config = dict(
    arch='dit',
    model='class-conditioned image flow-matching model',
    dataset='single printed letters, digits and signs in grey, bent and noisy',
    train_examples=395000,
    image_size=32,
    horizontal_flip=False,
    conditioning='class',
    objective='flow_matching',
    cond_dim=192,
    targets=['character'],
    num_classes=73,
    cond_dropout=0.2,
    logit_normal_time=False,
    norm='layernorm',
    activation='gelu',
    mlp_ratio=6,
    head_dim=64,
    fused_qkv=True,
    qk_norm=False,
    inner_norm=False,
    moe='expert_choice',
    num_experts=16,
    moe_every=2,
    expert_mlp_ratio=0.5,
    experts_per_token=2,
    shared_expert=True,
    patch_size=[2, 2],
    layers=12,
    width=160,
    positions='sincos',
    optimizer='adamw',
    lr=0.0017,
    beta1=0.8,
    beta2=0.95,
    eps=1e-06,
    ema_decay=0.99,
    steps=8100,
    batch_size=128,
    epochs=2.6,
    lr_schedule='cosine',
    final_lr_fraction=0.1,
    warmup_steps=1620,
    weight_decay=0.2,
)
Rows from expert 9 of block 3, named by matrix and row number. Rows with one number belong to one neuron. Each number is 500 + 50 x the weight over its row's rms, rounded and kept within 0 to 999. All counts start at 0. Numbers have three digits each. After the name is the row's rms in percent of the matrix's.
# up: expert up (model.blocks.3.mlp.up, 16x80x160), inputs 54-107
# down: expert down (model.blocks.3.mlp.down, 16x160x80, transposed), outputs 54-107
up.12 114:508429537430515480397448456484431552467459528554485467410422482536428519505476497501479525549476488492466506486566408410516397431469461558576530560587460508575479
up.13 105:561520485569470513568451529407511546487571533528572462468407427495549532456510519451564571526543458542467470537475486458485492465464443453525537500520425456423375
up.14 107:507394444379420589379520506519492523419513488531564431553558555516544548463473532439463526541476521560562524484499396492432447539457501574455425435441431532520483
up.15 091:558608461524357433500461514437648547487486505500488444545447469469601495458471450429457441489522486530473468544467458557481496503517606467576499485509449463389431
up.16 110:499507528458488498402498592519458521549436473478583484456506510583451532447550517471511494456460501366453479453526462534527531508538520599471462513510436542572493
up.17 094:503466496584463504576510602542658573464500527465581514506518479395558491496578512425466576588481587504447515461417541474428503605485595481539457460447440521381470
up.18 110:457492449481455546474514451501476468498543488522452471507550559456522561497507570418402451515529527551603487512521465443489489527453489480435480425439556511499549
up.19 112:493518506553452449530509500485672509491538522459461463496471470422647478527573484403446593579575591449493503531418479536483532545480618502567501491501508518402473
up.20 113:478595440445533396460517477506416515541544512553477480512552503471509426525462537535452392363406414496634516562547481563509609526484478484510459530506555495501506
up.21 105:578565515490531461482511476512549503430548486540497450541477519505429509504436394617584413372524384396518540544548511503543563503491454519519521510498506490540481
up.22 076:490452524515489510585487585453541540616466475534584465482500469474460551457451556542436484478404483455474430545544541507467454504501547510509470521519417507482513
up.23 088:549451502551563629489519470600466471480567467522425474514565596447569581545511403513478502487420500579540465554505485444458506525564527563462520494501565590468562
up.24 100:494459494552505610538484455539593448562479513521459494535486495523548518518502486322525640542549519443474479518454532496539551511492465518448511503505553495556502
up.25 118:481458472405557509371523457619523457521531534486440475583598605524431495534505469439469599559529544520455567485515388432459448555489510603481487490484599622506546
up.26 097:532406495575546600495540462580544458531554486517454443569518525534546584530493467435502553533414539574587473567445509396494473532553510617464494459475576559543497
up.27 102:468553478558512636523539535551504498585505455511521503569549508536514508524545444645451395397485423468492503534455536507535550543500416532426446510482476491497473
up.28 104:500416517433594572368500441624448536513470480480495463544511532412479414502473494540488481471499513526517509556523422451465563502495451617450527537530485508475484
up.29 115:542561447504453549545573581506499491447540461504570511492623510499441482497508410493483469524450512443371533462459531520500490565503441462441418432380478529545505
up.30 110:523441493465498413520493505436481509465490511504515496489504469448519461444471519442516551470337434515514507513603512526495454490467556467582485486519465488479451
up.31 087:507488533529531458557494517510522505484507520542528502548406455568491541404515512533527541531476477546457475520465454429500474475472479503569543498555495477442412
up.32 112:482533478411456433395510581459481591522453486534597452502522489477560489456496573468414427437473456473642495452482463591515495519486544459478454496487432527545514
up.33 075:557497516406553398419504494485499495519461482542493470506502535472467511519495540415448573526551538416477462492445438568506506505500549461477497486506537509483520
up.34 092:517438540512543514524556502553550448492484520500515496504518508467350420577503468700478438485414486474415480523504530468577481542498481495523530527472608499525522
up.35 129:558513485422454398433490466450540535520575500500479487452544498480593416546494518526490453461509445461503522503552455536523528491442509472505488526522490491499455
up.36 120:497613475487499504475502503522424551569604501517524473493519526505562450449492536594515409306490450505551528558586534570572596508488429476466509515496467555525474
up.37 117:426469505488513513492463444537495505457478479453440487466482552480438470499530472407494568545537511586508517530487460409386464484523485509543548512527516499503511
up.38 097:503503547534504447558472533488498563502534505565569449478452439475565543432474567508402497455501543552528461544508506455517527510410484481484494497504390498456369
up.39 090:499483495450504563519530460547520494529545479512514497533575529448391463552539462536545634611563507507423501468432482439464412542470474511487493488508499561515541
up.40 104:513514500515458483530531458473637474433540554523488458499508566521467591496398418533428504550507540469490465503509488534487407543546627567467482460506538541496491
up.41 090:467576518478474375448471512460562521442468496513473473481451497464475545460475540620430440504478498389426474544612449500516558478515558537565536517526516522526470
up.42 102:450513511524443477515526416451486349570438503507458452530493515460392553508425540493467584560471483394472479545538501531518468492513446510457526447531578513491522
up.43 100:553496467575508525569491492570498447495485474482483496450559451488491521511526630418504594603536536490419541473468527374405519530514563487528472475442508517464498
up.44 098:497430566502569490522474509544467581459453453537510504412436467449461424475545596560536532476504522564480473496503517422483487453492488519525548586593448494501493
up.45 099:513540518449396505468462399429534496508532490503448464485500469419490527520426494537528599514566462442462430515577455485490480488472459506444520502547505486477490
up.46 096:483501531548461475532505509465583472537506501464506496466465501466538565463514532566496420488605542563528477501398505525480471477467638508539508471563530487418528
up.47 087:498482487549548538578519460512548480497536443502434519421510520488476585598475554544457488542488545486479469560441566495540482489566586484507531510535564526499489
up.48 103:502463497573408530537516561455624493491464553464547477573501449541512586416474494505522498480457453584470524518475505463456413482460549455535450431488434508402435
up.49 086:477431515463539542521485455549473495452429476522471543480542524416578433533527540396498656593470511459438459486541573476446543489582510498468544541540509491495574
up.50 102:496444489541552535574521572524490543462599522532590475471442458586406518482557518410482560562509490576488526469470530378478496480478425501475479467432446480483377
up.51 099:477534493557476611546518473496478473526519488504469499567503455512539492482460633508440543431542526553516505556595555445489447493481491563466509520532498508536506
up.52 094:512587489486446529497527509437552458534592509476485514450468499542473518500496486614541512524548505400367509484446463569562498502449421496458502487512565485463473
up.53 106:482572488465549470401524460569474448587486490522445430526532592459478548529457508453483592551501574457543501543498391464450467519530478592487518473500591573516533
up.54 102:458426466508519538505511520550519488437553488499519493469480482565446488469489500387446627605541571547509475470476466469472515548493510523509492472430529496519462
up.55 120:567519496458487543439519498502466486415532539493517490528479561513467506477443517570418375381560474517558505488473438523509515505471491543432472477467493512479518
up.56 104:537532444547439442545517519429477464483520494485504503496528436436512518456415574437444503497488463440585555512581559537530516483461504447513448481477520493505499
up.57 096:550546477488502577468509495446493508523551452526507444451492462539479528492451545608649602498535406398499438487554438481428480504472389547421512490527491471519407
up.58 104:523446451555536632607499550634558508441540485507500498478544526443541523491532513476447469450515507576505450489476556370523505553532571528491495509461494549507503
up.59 090:438535442508521413487605479538405445534517533466493445529557508497428422516545445489419483512560456580545515508472459449512480546448496520516510510433586480515515
up.60 105:579417521618503529586522593496496546474517535507610483446434430482475515388515507497521534520470492520471499446454519416542513460485492508529468493502441503399382
up.61 082:514543477577525446568479543488557510555499455544570449398458451529583551452490551490481528485570512484468462526468489523485481489395575455554504513526395518477455
up.62 104:433496521506515486504492451509526454582447565467453511509417489451482405500526451505487475495515491518363520536413491496548485478456491538547532545574577489425530
up.63 075:347499529608506520551503460513602499475450564526516408526461481504570484540484444447490604627361539539479444547419435528449457549455514568482507517481535506553513
up.64 092:580486430531547513438570447564570464543524494509429471497532523455401414585491508551460464446585602476610491532441453445556573562481538522523451506480637506515514
up.65 093:476552466473509432494502498497564552494526507558574448551476482577611497483528484333443638653534525537446466490461417517459536495478504490476493486486472488519467
up.66 109:513606505538372510542554572449492522454438491436565519463506449493451438441538552499452474493464501449494492485512547564485600504534521458542428517457494462411498
up.67 080:429425489489564485563490440525509517431484519569456510535503514486475553569528448444548660639599480476451513519513496407447417457492432533474572516560503517475513
up.68 088:503551512588456534563430446462541491531550486469404471525462457537646438538514480478523524515543455560513533539476495448450532482391491501480536544560689481483467
up.69 090:432563546525517520517463472483508541441438540528531455462418440517425464460518544458502629591404542501443442530528457497499469450505494571500525516543518481530409
up.70 082:458527536578540411495504507514552484484456555550545439475443470480437545481462610545412400523564496497523446506487425488549507481484456448497523500526516500429457
up.71 095:404485456547542468559523503535524506526450523486461507506595493448461381521532436416402580530530493464399522509526570498515521537481459502456496543478558496538518
up.72 108:457479518540451545488547522474577504419502535490482513527476502535510521480547475312463620638499561557446501455457483494411425481489505503488474484472517480430515
up.73 091:474382499503537574543515509512428491478473490513496500434499442497411484459544505477452591565464487483388479510524493419484484481529498510518523516493536466531456
up.74 104:497520439492448490532546464418411434510547475509488494457559459437487491468430570431458515478551479443520507507497529510544517516476396462413466422457556475500536
up.75 118:515442489487541504393472553562497583482511518509601452486447478636513513446474495485509491502518498521516457535548355420517494471497510663516503532511408462585363
up.76 094:496548480502519431462465476557459563503477469503500455478480491465535479472525550527501520449506510455527499527510488477493462453480476537503526536533413525517495
up.77 094:504481516502506455486476494466444464577506512563517459522444461528484544449463562429477530528532450414504481518526473481557498452381359500434531502530534492522469
up.78 090:502531500376481499359463475491437530521501508507412474514502496443574329529510540559504498480572530509488531491596450496505493491501417475501507540518529500548557
up.79 111:482428525355495436438540532475422478530516507477514489561541544543458509465532512569424442512520494488500510510534488443496477527476520496584513488545516528557566
down.12 106:518552460555544475516525501467522474489576472564488510505605408442471503539434378542493517455509438505484516531547532605480461455461431454332423517513577551510441
down.13 095:467493435392528563532484589462470492509466501499579444536438502513475534554389433506459571494506483474520500425550462486435423572496523480495515519514480557451501
down.14 105:484527441557553457468472441521524479504457516493379431490434507496479375499475475456482515449489548474490468586465518560507455488600433460531481419506586436539503
down.15 096:466574471360462567502492548400521461524421495417507506532391596509525505530556461489454514531460532519521510547494480542523481563586590563503527560456571606476552
down.16 102:478500449499578462501471406524527465474483501546446435468561476541514421536371472408492473492548420506428540585563528615444479523540475478543485396454591421522510
down.17 089:529536519454476540489493539503502465474440485408482534513483462570454541546475537561527491469561560524528535452475563505491479571508637459588600503500548614451450
down.18 105:509531490480468448533438537491494534438545401565487492479460546406532469557524450599522548462470538436470537537473494474517484556529360521422499508421477405438571
down.19 095:475483457479492536462508594466521521388497476505544518493472542553510434534634419479522496490518448527433512468502487574499503505542585450555498509533469567425497
down.20 120:573528493449489559476499499423499495564495497459520475558374524471578560475539575614462529511476511501592509467502480460530481474509468555495530515395507499461535
down.21 102:513476517533505454511494513482522541537498423449579532463524484445529516484437469291549449558534376483581465474471516441490464508467500477514579512463467483584506
down.22 084:461640384493515423519482466468432449419483461463498497408509454582530552561395490597450447437485479484460551479577497444476562558501500545528378474455601550502477
down.23 090:473537465508505408487498423508467479488518460481452563594471443481648518513547479435402528458414509521524497564516554490494589478593498485473443609578504412569457
down.24 099:475484484454535341471504576514522489555476432479479480448441497478480487549550515452435515543529501461440530506458472533457498431486371471440503427499519533548458
down.25 113:548436525503490558572477481521531477495500529480452534594439434486572511627515439535459503481459568541470500409463551541529470485530589372561478476469567375600554
down.26 102:466486491517497448471524447545507486498558521427486514585430487475556502513638518458384528517453579543536559548441536506443548469541468459501524553431521520550507
down.27 102:474456546515486387516474494515473506523487424424553465452533430429473479451490452459505492580488548488547580520494494451482486532537496486578461547471424468504493
down.28 096:408515540505505501541470429535504494453579455472519600512486493467559450557530527494445528495482486529492448498388506437456547470551530443514540504500528367569427
down.29 102:531545504625448579441483492505473516538475505527528492459626527462539492441532501531573515499473490553592513515495555542456464469413555531436580510519569410487541
down.30 135:492462414493475382513466516556488474498585535410497496467426449462526513374544558477499503501480514529529477584415507444528485543455455471552574514496505479506511
down.31 092:526616497460587462496494529506490466536558560496501441492559425380520589412425475510484564418563521513580472465525434462456474478485503459511496512490509606537471
down.32 111:519565338436536531503500452492498479532510498513432429426401564597523437517427556547435504441497549453462516489552478533491435476529435587535394419457547499497526
down.33 082:458599442518449605488511528530491478455536469395463528476506444609567464492451480495502580479508506415549504511559542563469539470465500553517439455527549506547472
down.34 099:586511485557466583483465529386451534489513438507495473403556512563506472532451514568487453485538431481583539539536544464466568369578551549489500414534521508480447
down.35 116:576499479524492597484547482521517451466387601453455451558418487541550498471549465493514539548527589529457598434493515572529500485490527506479502568456554539399452
down.36 109:557507528384530532506492518469518484581423482420506454578495501398491506553483498531457451556552512499623557469485478370532467525526515519519542536437527528503470
down.37 112:459495550513422545445485532414536538497491611416532486504349546563483531500510472485473538528423583527449504453595485573525503587459534468531414530498456522524506
down.38 096:506564480456502483491544536428520518518449503419597428514462554430471619510441489621452557416491502468471519408504460496427428548551505556552487545490462520466550
down.39 094:560508468488483607490483507514467528508461506496514532515551524612475584512505519494507558407484564477503497431469549530407471438466594447501510439574502496474481
down.40 104:475493381519545659539483449495412470478475427548506480590571475586541478537515448513509446455501518494577544462556519619633469424506594463505419475490487533552448
down.41 087:498494464527446667526543460456488487635464443602511527548550511551578555467483502615440442370525483476604540496504462586546499535511548513606522491430464517537491
down.42 106:472489423546481488524524522511476559521502398599559500451543471500458424516470555488474423516496522435445486517493466493487489379448442446318460428554505462425502
down.43 095:521522488510507495439500515519501420509547552435432504564488364523479598463523539456442568475553525534471499423639460606450542566407527510521531589492518483470416
down.44 092:475535503488527654449515494449538492493575500511415503496548516561483473475452441481504465478570470492516503435590501410480534410509573485516414588632499528575385
down.45 097:475540410502521540553475507527535542541501453561630489573559496497484471470497511516470502486491492365476453420489463561547433446454491486539481510506448462531517
down.46 092:504619474396413536453500576440491517445395487519530512456405520483542551574540498471479529502463514424484438441579537543567474473489569531426475471416432499483464
down.47 093:470597430522501476448499573470584500460538428490522486453525452547442503518471470595523484465592461450544516465566496556477483423506467527428395490541482583485492
down.48 099:497573490420511461505508461470502495502462452425544525502408505462459567501526493457494454576448557553591443395513509447541439548469563471540570555421481470471490
down.49 091:518550470490475567473478484531589509526528506478491499468573486556519508541477470473444449510517463516415490493485534553539495417477377570549465504583482527441393
down.50 098:487551500525434596449553452462418481437515577550513452540532550499481543401443450546476580453502495597521465430573489570411510450451572441399558530502460476576488
down.51 096:449482434422499535523533435469459461517500406467499510546514552488460489514548438474495410557511445536491565424518549557574503447532537448536387493536466465528429
down.52 097:532580553446445566526512482465480566557426478540516518475438515494479531460499576482482529504469513416599464505455478434480543551471547487353535508566447441519533
down.53 101:503441543478515537536519414546522477501534437461465565570476402549568575516537538524462456446448475414486560477509486513461502523481532389517590557458478457563454
down.54 108:624558514535456546517510497485534523480582579566465534567508482476593502551526464553479526405449584552472534475479546598543454470503541466604484455470547500594501
down.55 115:583491560556568466466464467494526494432502568562418444468496537443503443455473507476469482437503579514504489567479548490521535532604399549521549478462505424519527
down.56 101:491559481473487395496475517526496524556495525489538538405453502434489519424495508447439545571456507420387451648462488471483463617521436447522633521493531440475545
down.57 094:517559487486516451645495429568467560607510477508504548563529434446473490510470578450508500486516383446511389450509526514423487515424405418503564516508495493571505
down.58 100:497464503595453574447483453515515450563481512435448523555543455466460564504510533535472450478544585502620549548483507477524548510528542461525434629556500468486428
down.59 092:511544582515411587505501467382516528453462537500438485539484571524449553481527479560541579486521461521443448408571533573470467538432547540500448500487527450541527
down.60 099:459571536424495537513473508565448478504539523467454455536537551479522575473460557465487497511572480569493503461533485452585526451500582464526606602569521530546412
down.61 093:461623548477490397449532562471505428489462459324489511477411489473475534496448458520461463520609546421504557467599462480491501552492455531527422548501530547555489
down.62 099:575457554463481557442488501510417526510472369554486523373543508549542490602513476510540491446555467443552478502482513509425597418516533472393527458510493462497394
down.63 089:481479483465533483477508448514447506498546436543484472566519519550582538526442534627437536422504498483450568524508519551404534410514532491540478458514500594493485
down.64 095:546506487494456556514507500483462437508504466395453551590425518480548442532659533469466507535431581432565519432476557467534537428568543420488557491527612458586534
down.65 099:410521427502542540500508462519535509472495468531486510523525507587514468583472467607497609361495523433443521514519509597441509487509509541627427470507491575478459
down.66 112:531524413501457512501509525525528489537526532390490552431440550477527544468516524473492515508513522500535504620435493463546528508501488481496566544523536471526550
down.67 097:483527490524477579512470535516571525535573528508584496565561456560481539497458455528514535374501431494518483463509491547427447468450493496523446500564425498510451
down.68 095:509425522457514455468533551475502394519528544472456470491382521488460378462477449439501496521469491514536462421572463506423456436499454514537436489595536516561480
down.69 091:493493465529468574554493466465543533527578445580524532575523530585514517512434439637475474385516416541443535447541472503450461433548529472596456483546465496604464
down.70 091:430581483543442537506492472426498502529587436539493470488583545479487533428430487742476554316508488480586509506526503453434525457481484557468466491472493573511445
down.71 094:502454563556446515423508533473465505460464495518479447370500487511487472487496512614457599426573577401429483654451502477486494431443478522513507479508540470477418
down.72 111:589558500492430573552524534500546508499534541485470538577499500586548504530484463564500524392470621609539560406477512600497459495471536466651487492489491553496439
down.73 094:520591493590465511512505510430516454420580518549510511544576536566553538492440406655568533390449457568441573479531492534444559455437496508549417501589514506530428
down.74 098:493457487577511473487511557570513568545562468528484469451535517458482465502393450435499520598521507481421499530420476343499499476413382505446568500515506410504534
down.75 130:490477545545468471514506512595496609512536541480565481553595540428530442389514477453550496495540521508469520618386559553467439503490488404488600467417473473572519
down.76 103:429519559528498429466535506463489447558438545388424540507481445462454481503492518462450465529522538395535526524509506505581519560463568429515545587491530532460436
down.77 098:547488549548492359532497481465392529510507500569495471479505433458440500536441477561489519447576465460510475614409552457417457549433443527418531439396444491494599
down.78 090:518577483525552609544516469603537506552555443523530520608522490493516406535529542516461472517552524425499502390522506487530451430480520471409493490483496384524470
down.79 098:583502508505500527479520463461463513569509486599513430478451459504484458570530476494497485545531464501507510512512473622529514429557472485383373444483539601529546